{"arch": "uvit", "horizontal_flip": true, "conditioning": "none", "logit_normal_time": true, "norm": "layernorm", "norm_position": "pre", "head_dim": 64, "qk_norm": false, "patch_size": [4, 4], "shampoo_beta": 0.999, "precondition_frequency": 32, "adamw_lr_other_params": 0.00087}
Rows from block 3 of a small image flow-matching model, named by matrix and row number. Rows with one number belong to one neuron. Each number is 500 + 25 x the weight over its row's rms, rounded and kept within 0 to 999. All counts start at 0. Numbers have three digits each.
Before each neuron's rows are labels from the 100 images, of 14848 (inputs lightly noised), where the neuron reaches its largest size: "responds to" is what is common among them. Only what is clearly more common there than usual is listed. The data: procedural textures in two colours, tilted and lit.
# gate: MLP gate (model.blocks.3.mlp.gate.weight, 672x256), inputs 128-255
# fc1: MLP up (model.blocks.3.mlp.fc1.weight, 672x256), inputs 128-255
# fc2: MLP down (model.blocks.3.mlp.fc2.weight, 256x672, transposed), outputs 128-255

responds to: teal; blue; ground colour: blue; ground colour: teal
gate.504:496535540510512469551491523513478484505519494514515508491491495504507496489478509516506466434503471543445481468516539467498509499541459509521505508544468498507501484490520503501534489517499511480505470465509487514539499510553506500473516497463503493497507482488488511508489483509509529495509512503491483471492502523488487497543475501517490483495467517566507532462523491486523560478482
fc1.504:508500489492488520508524513502512499484524511477485504509508518452478500460523493524513479494521536492490563489531503524460489519494576501491486509456489506515506548536500495513487529466486488559534516521475467491453519477497535539507457517478480535484504482520493497500509496439480502469543522474579541527501540456480506502475530516452503495516546464453497482474495505479495492529514
fc2.504:500549507506507490472530515498468483484495495493540555462494505536493498525519533458497475452511533492524516492515483497531506482464486536453552501505532491539496537491487500506475425492498505484464501512483473482501487519483503490477499484500521498498520538489520499479481499573476509475469519533518491483501526541468468507518469490467548546533474504500439464519454521516492472497527

responds to: teal; pink; white; ground colour: white
gate.301:491441506479483555534444529509470538514508495515486506521554479483492507455511514465510532476490461490492523524485486494507504460492501489512511476467497503538480451540444484490482519549523514549489512529513515545510510492480511469518486506512458534532513527519472478459481539543520506507477539523521527517470518475505488480532533460507497454465472543544493495539509517539457495524501
fc1.301:496447512513509524561494507478486542521521451530490502527533533514481513432505513495485512496512478500495530523498519488536524515514516482475516505505491552524505450508437516461510530501482490513524546523478543499478513463489485445481483511472526536538516507531482505492528471496518507500495534490484549532490485506542481465500528497530508463481542516510545501504540541536472491496518
fc2.301:511529538513473472467535489497541507515556466474466540485523557485512474484506510541508493484516489532503522564501495516482488504510472505487499533558477480508512511505538509479491503469519502445497523528488489507494564485545501495500511489448543492506483457493521501515488451469466495520492487488502518482534491566478485520492447514477500519548523495469541518506471539503505521499492

responds to: teal; crumpled; green; ground colour: teal
gate.538:509522500490540517484507509480476513477498455481473479512504486540459479519469528528528501530469483500531467466501472452473511471462449503540497522498530467497523490450515518515514478487474495491440502524519514509565517547485462499481485487499484489550483454486491528503486492493535532534489498460479500554481488515476487502502526507505463486466490514475559464506464520479520467503471
fc1.538:503526475538531512489526484501457551525505486518495515542506534508477478507528551514511497503481471454526466478492507474491499458472458462523522494475514515481486471496500513480496465531520563501460506491527498532510517539470444531511490505527512492519453502493499534534544516472513496513500535479478467516478484491497461511452524496501517482470525472481469471545526508522527458512486
fc2.538:515541470489554528492462532474503495453493492441518509507539497507494556475504533453469478545479504494529520465531467504540501501472494486491522501519508502492508462438477513516488496472540537473515462491478482515507547515500490539494491504549501468495510526518517530543494518533523563470512531496517517513494494489528468500517460478496520493501481482521485519489507497503492510543536

responds to: teal; ground colour: teal; blue; pattern colour: teal
gate.181:546550524541527515492503508490473493515553493464471511489470506502514504524517500475538504475460489504504453536488491501520496494513465516550523461510521497509484471525490482518531476492464514509522507518557464496569513541518466491512492501515488519497518546505497482499503529536511517500472499538484502485505490476486528477511495462498512530527472510522514499518508579512495485494512
fc1.181:507532485544513513509515448518474488507500463512487515486505535497486467507475481474478502526495508477541486504502496500540502523454454468501478521497491489484536472504523537497490470504544501495498523479483530532506514529503457482507508515515485480537472464519519497529524505518514485504522497548485517513486538531485504558462507511481544528488548470476484505501463560503538502483480
fc2.181:491526492516516523525502504472480520465506536465498480487491490554505503515485473480482538569498534497514498466509446517530525506481542520496530471488477514496521470447480504513539474523522530490528504492521474501504521496468470446522485487526486473516529464480510524506505547506525480505533509518518515496490503523537496519474481505519519530572522536499456486514498529457534508508517

responds to: purple; crumpled; ground colour: purple; pattern colour: purple
gate.207:538474533488525518439498515474509527518472509454505486496503483466510504450509551477494502439469521497488525485449520514468474507506516518504469517493507491482519484488508531504428529499495521477487499480512485538567472461522503519505550543485505469498477518483550509510531453523510516463447458482506543519460505509518503505565529480534561517491491519503446505484482489496514510514500
fc1.207:472524452485465529535546478450513505474504506507474488476460435541542456489551515479540493490520539501490485447511474539449514496502469512488529535490487485523507481536502486466514458485520538477450512528488504520496465489490499483444512543480531472466505484516491546464510505438541491530475507510533463526478475515490514506522532487523529483477507492506492514542515521485471462515470
fc2.207:506496480532466494550519506506485469504521477503521499486482512480487460502509508530484509494485496491475511545474487519466478495480524517501460447521490455540561449523520504457494497549476501503513502492501474526521471535500501512487515496473494522486528520489513488464490505493490485487524503528520499485502482501512564464524537503489482541490529488526493547509520489514539523496472

responds to: teal; ground colour: teal; pattern colour: teal
gate.542:510470502538503474513527485522494493486456513522511507519544497510506499477489473520504527522475493468550477480466499478502473463543480528534455502534512480477520481519474527490491433497495486497527516504535525515504477485488429496536485475503506532464498541487475536541490491482493520493530455517482482515493489447519493571505475463499534480478502481525559564529482513484502507471489
fc1.542:489504473517481480500475494453512515546511510482507499501514526511511528484476521506534460496531490512481451496522494519500475532508490493541495467431515522453517505454514488515531561461505455484527530522471504500514514541522499490532482520498461495501493484500498488463460498497497494464474492469530516498474507529496485490455502557498476526537540493521509435499488516484429498500487
fc2.542:434529471498504488479532492504498514526497516512545496502514512526503470509486483519504465530525507451471505510560511487566533521456490483481508509527461482519473510492533463534526465522481530493521547523518479500465522504496529522475509514472520495506517496528509464513518509491489492504480520481534511479475508516493515506463518466519471508463464452503526436479494465533512486464498